A small image classifier, trained from scratch.
Training: adamw at rate 0.0014, 9300 steps, held-out accuracy 91%.
Data: 95000 training examples, 25.1 epochs.
Rows from block 7 of a small image classifier, named by matrix and row number. Rows with one number belong to one neuron. Each number is 500 + 40 x the weight over its row's rms, rounded and kept within 0 to 999. All counts start at 0. Numbers have three digits each. After the name is the row's rms in percent of the matrix's.
After each neuron's rows are labels from the 100 images, of 14848, where the neuron reaches its highest value: "strongest on" is what is common among them. Only what is clearly more common there than usual is listed. The data: reaction-diffusion patterns (Gray-Scott).
# fc1: MLP up (model.blocks.7.mlp.fc1.weight, 512x128), inputs 43-85
# fc2: MLP down (model.blocks.7.mlp.fc2.weight, 128x512, transposed), outputs 43-85

fc1.10 100:486496475416417432523451514475611425547567518430495590478467511467522500510488423473493492459463549513532485485595538520490518499
fc2.10 083:534503489570549525503482477490437547530419463494540407548499528507490489445535489496519520511520393472430548525479505500468509486
strongest on: embossed; vivid; feed 0.03 kill 0.062

fc1.5 113:577465488509429458514435488468510525567536507432529525507475492494457510525500560543566529453478533535587460531497558433539585496
fc2.5 102:385494477506572548488443500509430439431489557574469426524499523476515460489513578486548503491516458494462476502488517474569495491
strongest on: vivid

fc1.422 092:472554412486448492549448481464488467509543504539528595438498505488474415510514522448541518450528496494483550510529507506544532533
fc2.422 080:520459502520484546482494393485594515453466549421523458439476548535541599532476378552474506513515466495461494463485447595502484499
strongest on: feed 0.018 kill 0.051; pastel; feed 0.039 kill 0.058

fc1.124 077:572478445500442464526428462459464505504549549468477493483509484568560391504481479516529474498554523588493523449537525474493546476
fc2.124 067:484497528518581485481524593501492490481548485560496440582498440519489515503480545447465462540467544482549456551540509444565518493
strongest on: stretched; feed 0.03 kill 0.062; feed 0.026 kill 0.059

fc1.212 097:470512523478528499546508456513543411461465548488526493535485467447486510447512468526538505470493488505499506423486529530566470482
fc2.212 067:464526455476454499480541560489527555427436492501479592458503541510537493538495569484552524479488454483521424550487508492422521508
strongest on: feed 0.014 kill 0.047; feed 0.058 kill 0.065

fc1.401 106:500484467464511480480518472521519512479491523480493468484510512437491498396576534516503519556529499531455497491547465514598553461
fc2.401 103:548509485525467511484506552497500533588538455461480503506531478526452514548494520536484448427436549501546458578403487451448512507
strongest on: vivid

fc1.323 083:492485467443488475491382546512526495570513458503482477560473543486480533522542496501572521492508474473509489485525564499559518469
fc2.323 079:506543520509532510416597526489540489437575516494510431563483469564540503507511485557405477523504556496513519489447445513526485497
strongest on: pastel

fc1.156 063:470427509572501482576501428484463489478425508373558536545543565432500510403538452529510537477495533475545548484475538526514546486
fc2.156 042:448571455498454549509502559488438494553449486570504537484457506539500423569514533463538598554475488443504493469486536518415502458
strongest on: dark

fc1.493 068:442527518500453490556508483469487511465402512391492484469573542424517549425556508523478531510491499460552490531541525519422474542
fc2.493 063:378583524496474498521491562513480499509449454524491516487490515501482481513491535481521567523455508325546511564519504469445507474
strongest on: dark

fc1.449 112:433505483448469476558502516524553472544461473517515521482530568428519550444583506488488611480503486458512498530514515482492486471
fc2.449 125:621455551490550495460495505497488439489574517566493404577506477501504501496499502525503432472510533602526490554497513462512504498
strongest on: feed 0.078 kill 0.061

fc1.125 138:501515527485489488502522509532523519501507465502489461512522553443501524395611522441529473491519481484572442585485485382522476482
fc2.125 163:507508472520509498505598433512509496482481468576495452491491525462511449492491538472501442492520527545549491586503496431556486513
strongest on: embossed; dark

fc1.303 106:511450447521458477594512509521518469535534484526500578524513531466513573526479465559532503514488526565502531506492553548488522436
fc2.303 080:482543441553454550558462481513498551513520424481470480520543561551482552449520569549511514451536529466500501494501503471507481547
strongest on: feed 0.062 kill 0.061; pastel

fc1.19 074:575470459542489475511452447427461514473473534449519512488550488553541466488533482517599528469543500591511516491477528505509553518
fc2.19 055:490535524485566461485503596509518510460534546567493417455510452491488514522497584458488435480494496494524484519535489401566495496
strongest on: stretched; feed 0.03 kill 0.062; feed 0.026 kill 0.059

fc1.80 097:514423435490466474557450466520527452495570558459503529482496502443562515485586477502481534502477522495484470466506491528473477458
fc2.80 106:463527466505537522422509502501539466477477535550457464564478525546510502507470440524535395509553532448465550489460524532531497526
strongest on: earthy; feed 0.078 kill 0.061

fc1.373 105:552470482511446485552435544444546506529521541467492538529465523493471499493510547514532524485469528533572436540509547412504535443
fc2.373 081:425529440496592585522489497520412465453525562557443462582503513495513467469509563464562498468520547474454497498468536524563501453
strongest on: vivid; feed 0.018 kill 0.051

fc1.425 105:501491467511453446547471536450552469483550449478474566586545574535506535468536538491528485535553540495510454497524503473536556451
fc2.425 099:478566465478502436484542449515456495589492514491476526485463460506508450443510467438511512436494537531528467461535540498503499523
strongest on: feed 0.022 kill 0.051

fc1.237 085:516453476572492521558496389542522531516458433428525490493539483501511535504474440565508494465511538523517535478554503550531553502
fc2.237 063:480522456485481589466560529499546551450535555518508593483515552506535511554474554522553494476497495510436491523409498501474502484
strongest on: feed 0.062 kill 0.061

fc1.409 111:505476534478537464553495464508576525511564571460476466501447499376461500451581510496508533506472480517528517496568545453518434476
fc2.409 107:500491434468522495453449477468483490455507481427505462512504494509524555493503492535607473492525553558477488474387495499516528558
strongest on: dark

fc1.416 106:484506500496515447500378550511533502563541475455479479545482518522461533518522467534499509507480556479534509492565567494524516508
fc2.416 079:546544499475477457464580511500503513491571499462505470614499491531509475427506523496460483520481496531508498524411447539517457480
strongest on: feed 0.022 kill 0.051; pastel

fc1.487 083:484507492545439455548443485537471542566430432424608501512532556385511529469484476570467504561535483514508513507524519495518518482
fc2.487 062:508478442525497560568551494531535472477512497542486593548491503555498456495519515526436543466512528469482536457447492504475480583
strongest on: feed 0.062 kill 0.061

fc1.344 097:500458512510463483499466487484547461547501511389503466496476498470637531478535486539470529536620487528498493456538521527480489482
fc2.344 091:472492424505502550454557535517498482536426493532482473534503496505602484525484419546508415495613467497426472424421506514505497515
strongest on: dark; feed 0.078 kill 0.061

fc1.298 122:511475483425451472479484499512544518598594463391511510489514554447508559464582520488481509468531454486581442536532471436468480521
fc2.298 122:443496501510559506531598463493507443487449473576495484450473553452546528459490557447533525518493541478519465533468481441459507447
strongest on: dark

fc1.469 105:513487441544443517530514587493507493581516490506570539493510465416487477488507521480496540514530490531434465477531503541457501479
fc2.469 083:528486510504480383534469494512506577519511471456543480475506518472470564547545478487548493526436528482593519524490464494557524508
strongest on: feed 0.039 kill 0.058; grey

fc1.74 116:521461503502537453526471474480503408516464492485567480524502489487563515477502481530559486555555514558501551442523574503561517469
fc2.74 125:442506554548573499531570448491503563562534413482512438524495560488519557467500551575458531550518509390471527560430481503483501485
strongest on: feed 0.078 kill 0.061; pastel

fc1.405 037:531474504570504521501470498513480446521508425546456524482497521415463534518478488456521521472457493538479486432476506456460535529
fc2.405 043:505503492404485519455552497600583570420487534504618511522448438585494484520398528493524482484537446478481518570511530540524405397
strongest on: dark

fc1.196 086:483524431489462465479460549483493513490493496487514495557475500499486511465542498495519484541500551507541525479507470579520555335
fc2.196 066:473559551471513516518487467466542505517534534520514468472500499473507485506513489493470529456529574489458509480506464488512468548
strongest on: dark

fc1.18 101:473489403431481464498492569502553443526424480429519484497488502539500497473469573573467474461527493490452484482536526527499489482
fc2.18 093:548516628549511485465500399476533512425578548504509500507537470456488523531518553443476509464464525516593468559531497437497490532
strongest on: vivid

fc1.345 100:496492472418417464525469560468569475561533521394517540498422486449484493496482540502507495471510456533554445496544510494533474457
fc2.345 071:481521513505632508468508464519428459485528501572536465550493541489502512462470478552481509551500596468460545434434500539534528477
strongest on: feed 0.018 kill 0.051; feed 0.022 kill 0.051; vivid

fc1.281 099:485464447501520465504467492553483499472448534528553514438554488529535504486522528468599547465486473468483537498502511478491578501
fc2.281 095:450611508459485493444473476503545456435555560545480539465508517530499479467479506446492437451512545451428390438483488552460494517
strongest on: stretched

fc1.84 070:449507497526521492563538456487476481488365468456553479530569557417541552435552431520524545528515481475531533504493520528442458547
fc2.84 067:378582493471433501505517582490461490471388497514511558468490537515504479509506525466541604509456486413537474537508494479456487487
strongest on: stretched

fc1.475 075:417544492524522515528559479498515527501407452442529513534566587445520555499551454533471532488498483453557507532456507517421450561
fc2.475 078:409593556484438477518520614496489502500448449525517527472506514517496490478513533439499575515466514367562459553556497475475505481
strongest on: stretched; embossed

fc1.67 100:507427467495465494539447475497589470595547508396488526450489522415551597459562488503496514454559471527529482494569512460475520514
fc2.67 072:512547573524555489495544479528513461405458535572503496510515528508531489498469474515581486575525434519525498479505563498492501473
strongest on: feed 0.078 kill 0.061; feed 0.058 kill 0.065

fc1.404 097:482519519485472483523450535409557506533520455429493509556491492500453515512474527461558450442490534528587427513520578468540505457
fc2.404 099:507508489509566508531463467497408471482518523649520522545513557521501453428532476518530534548507502474429531448452510497519525495
strongest on: feed 0.022 kill 0.051; feed 0.018 kill 0.051

fc1.52 113:552492479510507469523467501493507448548545529494475471524535486490483507437552550436566507454492569480501473503521540393543506465
fc2.52 127:445568469489429523570547563499449399530446497462504528536509540525512406509479509499556570468556570516516496494447506540511479496
strongest on: stretched

fc1.478 106:455487518521494482543536499575524482578474429489478458486518557397501538477525510548484537521563455477494534518522499514437474493
fc2.478 116:617402476477501460533447540499534537519582487509490508451501466463512447499531531452528472434511410585509465536484483451504498529
strongest on: feed 0.078 kill 0.061; vivid; feed 0.058 kill 0.065

fc1.370 109:492465521460495453539446517461538529511567513476484458486468452463477509489545539453549507491475465491530504497529526469551536436
fc2.370 116:476550491525565515433515430474430492438439474505501456556513517548516488486504500589517550528501613501469517467456476516478477543
strongest on: feed 0.037 kill 0.06; feed 0.03 kill 0.057

fc1.200 096:498508485481491427496459471450522446451494452429521505502555547527564582459534423514513488526499559514566544471527563522507523513
fc2.200 128:506574469497397497499543552497507611521458490520513543529492447499414449545455539481539497458423508487501457586528487479509503482
strongest on: earthy

fc1.451 110:453532487465467484500492448475508445502474451493562534503563540486598491511506485490525504541555472506470510414530529496499570472
fc2.451 098:500516475503550563477555441506462511490471628499487483500494492481510465478500496540478498386503587606541435536386488526487488478
strongest on: feed 0.039 kill 0.058; pastel

fc1.269 096:465474507413417499583488529497496479530527534488593593451499527391524482489530480452513596493532466521561495492487521473480472495
fc2.269 080:517504456565513562461610441516489488436401518516495468498507458528503547509526502517480459459482508468471558504428515488444495496
strongest on: embossed; feed 0.078 kill 0.061; feed 0.018 kill 0.051

fc1.353 085:527410534538505491483504468557496477516470415481547494470500534424501535510490507559519465555488437515517555484540563528514561510
fc2.353 072:515511553481529425553527476528559558474550490510481574397501502504488451500524543557447504504507428519497464457508554514456488519
strongest on: feed 0.062 kill 0.061

fc1.391 095:509479407514461463545460387532480467542484554428557470437529513435538526483496491534459552478541478522464478465477511533435498466
fc2.391 077:477488520497505510460572586529531443525522535537512502584496545570542565491482432543507451548539453482524518494450464448531493495
strongest on: feed 0.078 kill 0.061

fc1.194 104:486487545475488491525426611451574479504508540473497540490458478522518509496458518478545504449481508498565449496524520465531510479
fc2.194 097:533512490517574507445495429501446490495546534570463481591491519550458485475501493512501522528451571521447540510423497520503492489
strongest on: feed 0.022 kill 0.051; feed 0.018 kill 0.051

fc1.17 096:454472507446518487477453420489441487577463531484491457446477461490519485467523464474490514502462433523557531520504518488464541491
fc2.17 085:514547509518474433493563562491459457511474472508500546498520480525531459498488534408565530493481517509550415498541487456510545508
strongest on: dark

fc1.372 088:496445466570432475559500504513495471478492430497568599498549577441502543478486479581504476532485498547495535485511549534499576507
fc2.372 073:495595492467452454551503444543499535535496434515456558487490495506517485448549520513546537451531536496496443443520518493487467541
strongest on: feed 0.062 kill 0.061

fc1.448 092:490518442478477507575579364526494465541520509427554536445504518401504536453549514506463522486492518503496522455521499551445488462
fc2.448 063:513498489482555509532522583530540506554546448539492533555530568497539573485548495513525501572499478521507543527467512493404531514
strongest on: dark; feed 0.078 kill 0.061

fc1.264 048:500501499495482524457525377492483542494487510504482495553492424522492525498550502586493533524450434504499497550526484571502532516
fc2.264 043:518518515535535540486548533444458477439493516466473534509535547522539510555456502507515480478516580484499529484543492440563506457
strongest on: dark

fc1.64 099:532465425551493489540519541493496466565551493501521491486460495489479431442514571553526540479558470543455416457479489465461514519
fc2.64 073:531545510484487432480474535495470580524450445496520500488499482532436510560522476453571403466434553485557509600563475529535525534
strongest on: vivid

fc1.510 097:502557433557500495535545539494408486442450451550559523426565483549509419518502514495623511512485557495481525484470490480541587492
fc2.510 093:566452479450455490537467519521550487589467476417521453461510461454550551520515465496507537513515451606473508480523490541455485499
strongest on: pastel; feed 0.039 kill 0.058

fc1.321 100:508498365549435493575527520497537501606551502500483504573537511470494502498496515533521535488488550540482532498468503516534480396
fc2.321 104:472580453503395402553574470476580510525548556491487524499492496494498532441470483493484560459522629474492453476485467459542507527
strongest on: feed 0.018 kill 0.051

fc1.294 105:524509525548476515513515457547503534581532465498465502532449520480543483551549486476546491495543442526525506545489461464461555536
fc2.294 157:552499515448561452516482439511510354462544570483486467454477502508476531487501566518482504474480572523560451489517491457514486491
strongest on: vivid

fc1.120 108:529509464413479453507448578431541440483486510448480518492452468455494497473495499503502472432498518527578436477523532486511470505
fc2.120 102:507496529513561472465458404536417483491575491504526459556478513531473515466510511527468544527485516517488522522463501536516519491
strongest on: feed 0.022 kill 0.051; feed 0.018 kill 0.051

fc1.227 092:572492477510527465476428459455505483486517514510494478533456463537519430490487526516599459466536510577482491450534539493541561467
fc2.227 084:469588555496537482509552550482527545526501415546487474481513502494533527465477567509504533510464580428542465554506497423498495459
strongest on: vivid

fc1.352 076:545422499502436475487427451426451486509573561466472512511477446544508436515478497456549492457522528599471508440523511505565528498
fc2.352 071:648518544487498471493412624496453534492526519565497495512524420524493443455490518400533427501505459561522448496593523458549505508
strongest on: stretched; feed 0.03 kill 0.062

fc1.119 102:515513480517550513496494462527501465466512525522511447509546535429511474359641539460530535536538484517486520479504468513504526501
fc2.119 093:545519438500455448459474525494530551540556500500481516530496451519425448553467544566518419395454568474491460556434481508521511470
strongest on: vivid; embossed

fc1.57 091:520480436525446466514556497463462461495496465493572592508594546468514554512506461550498494559485548527518517504478488507506530509
fc2.57 091:500543439526377512495504486527493501511468422435529539539463481515508479471508523475545577441524570540493452491519513508557512500
strongest on: feed 0.062 kill 0.061

fc1.463 114:514517459543431465529451518461487488516514494458463542620580539535514522471525558451557554482549512501508464503497478474566549497
fc2.463 129:519515508492549438453531538502423450550444522483509481467491457500494427479483467443492469496490556518560458493497536518550505489
strongest on: dark

fc1.257 117:437548417481472460548534511457530480572467536529481478469504491492525424501490514468548526479504507486496480530516501481503498420
fc2.257 091:520554555510447394550475444517455513437553577478500547452510524522498497487505509425471509470517630487477459475502501522529521527
strongest on: feed 0.022 kill 0.051; pastel

fc1.417 111:498501495512482479549490522502533513480534469475461570599565606547513567438571527495522575461545560455498490510485514500496552521
fc2.417 131:515551574500451467507549501525420462597468473496498499448482453498535441456507498403513526482521476584539438485530479504517509476
strongest on: dark

fc1.398 097:437430492503507525515514503562541469510495535534539485529474526468522453456496505552517537542545388529477492485475524529478455443
fc2.398 102:520571436491429470555501489484452557536460436435525515441525510504476510493505537512600490444445540514531503525451506488477495538
strongest on: stretched; grey; feed 0.054 kill 0.062

fc1.98 104:605447480539531481510460496522491512494541474530545505480489490493487448483500564527578480499489525532521475494525536487532613468
fc2.98 105:400504479528525516493510480500485504452431486502507498491496537477458547513483538549554525491464441483567483548593481460510497479
strongest on: feed 0.046 kill 0.063

fc1.319 096:467552439503429487557540491458479460460448499527542590413492460471487410517475476488578539465469526499514573500521473494535531485
fc2.319 086:498492483506466524557523419515554488529452525409508455463499558490568554471510436518485587529531413510484517482439507572440495454
strongest on: feed 0.039 kill 0.058; feed 0.018 kill 0.051

fc1.90 131:490484469427439469512518466486494408554494468478531523509549521433586528489485453526506499527518484524486539433547533527460518466
fc2.90 121:535531469530504509540542453478442539576490519513500529514490531471508463480509518555468480444515583588549516547403479468468508478
strongest on: feed 0.039 kill 0.058; grey; feed 0.062 kill 0.061

fc1.440 127:506505452523421482593556538511520457542532465529501538524495537483518532501485496545499468516488491543498545514479558528465517415
fc2.440 108:498501384547457519582510413486568549524545483465484488531526549480498558468496593580488522446517575466496497500535503457476500517
strongest on: grey; feed 0.022 kill 0.051

fc1.15 116:499489484472462497533494517549502484446426537527501546446552498525516522519516506456601539474487460469462531492487524462464564462
fc2.15 111:480584532505514508448441509505532495468595542532467521483491501521484478448487543465460455457515557438409429463531482535488503504
strongest on: stretched; grey

fc1.375 085:541461437511454433508432423563573545557568547433458508498511532451509563439543489503505517541502527508474508480510506555441486460
fc2.375 077:470481507500535535503488553491539471555578535508544485544515551527518573488485441497491421532538506479460505526457501505509498511
strongest on: feed 0.078 kill 0.061; vivid; feed 0.058 kill 0.065

fc1.72 100:490482445527491462508490522457493494485462477461516509496503509528643482487491485520528536513597472493465510381495500541531548507
fc2.72 083:470470473487505557467596501460522510564499547500518484525516524473544579523522481524469468532541485536454432497415486515437492490
strongest on: feed 0.022 kill 0.051; feed 0.018 kill 0.051

fc1.250 095:500485514490493487540468547490581522504503489455527516441468531488466555539452478488491502496471520519501505535536590455452533425
fc2.250 077:510474460509555511467504504465468526534511510534495438508497455469471481516516508526501482518464454489428512473449480532519471508
strongest on: feed 0.062 kill 0.061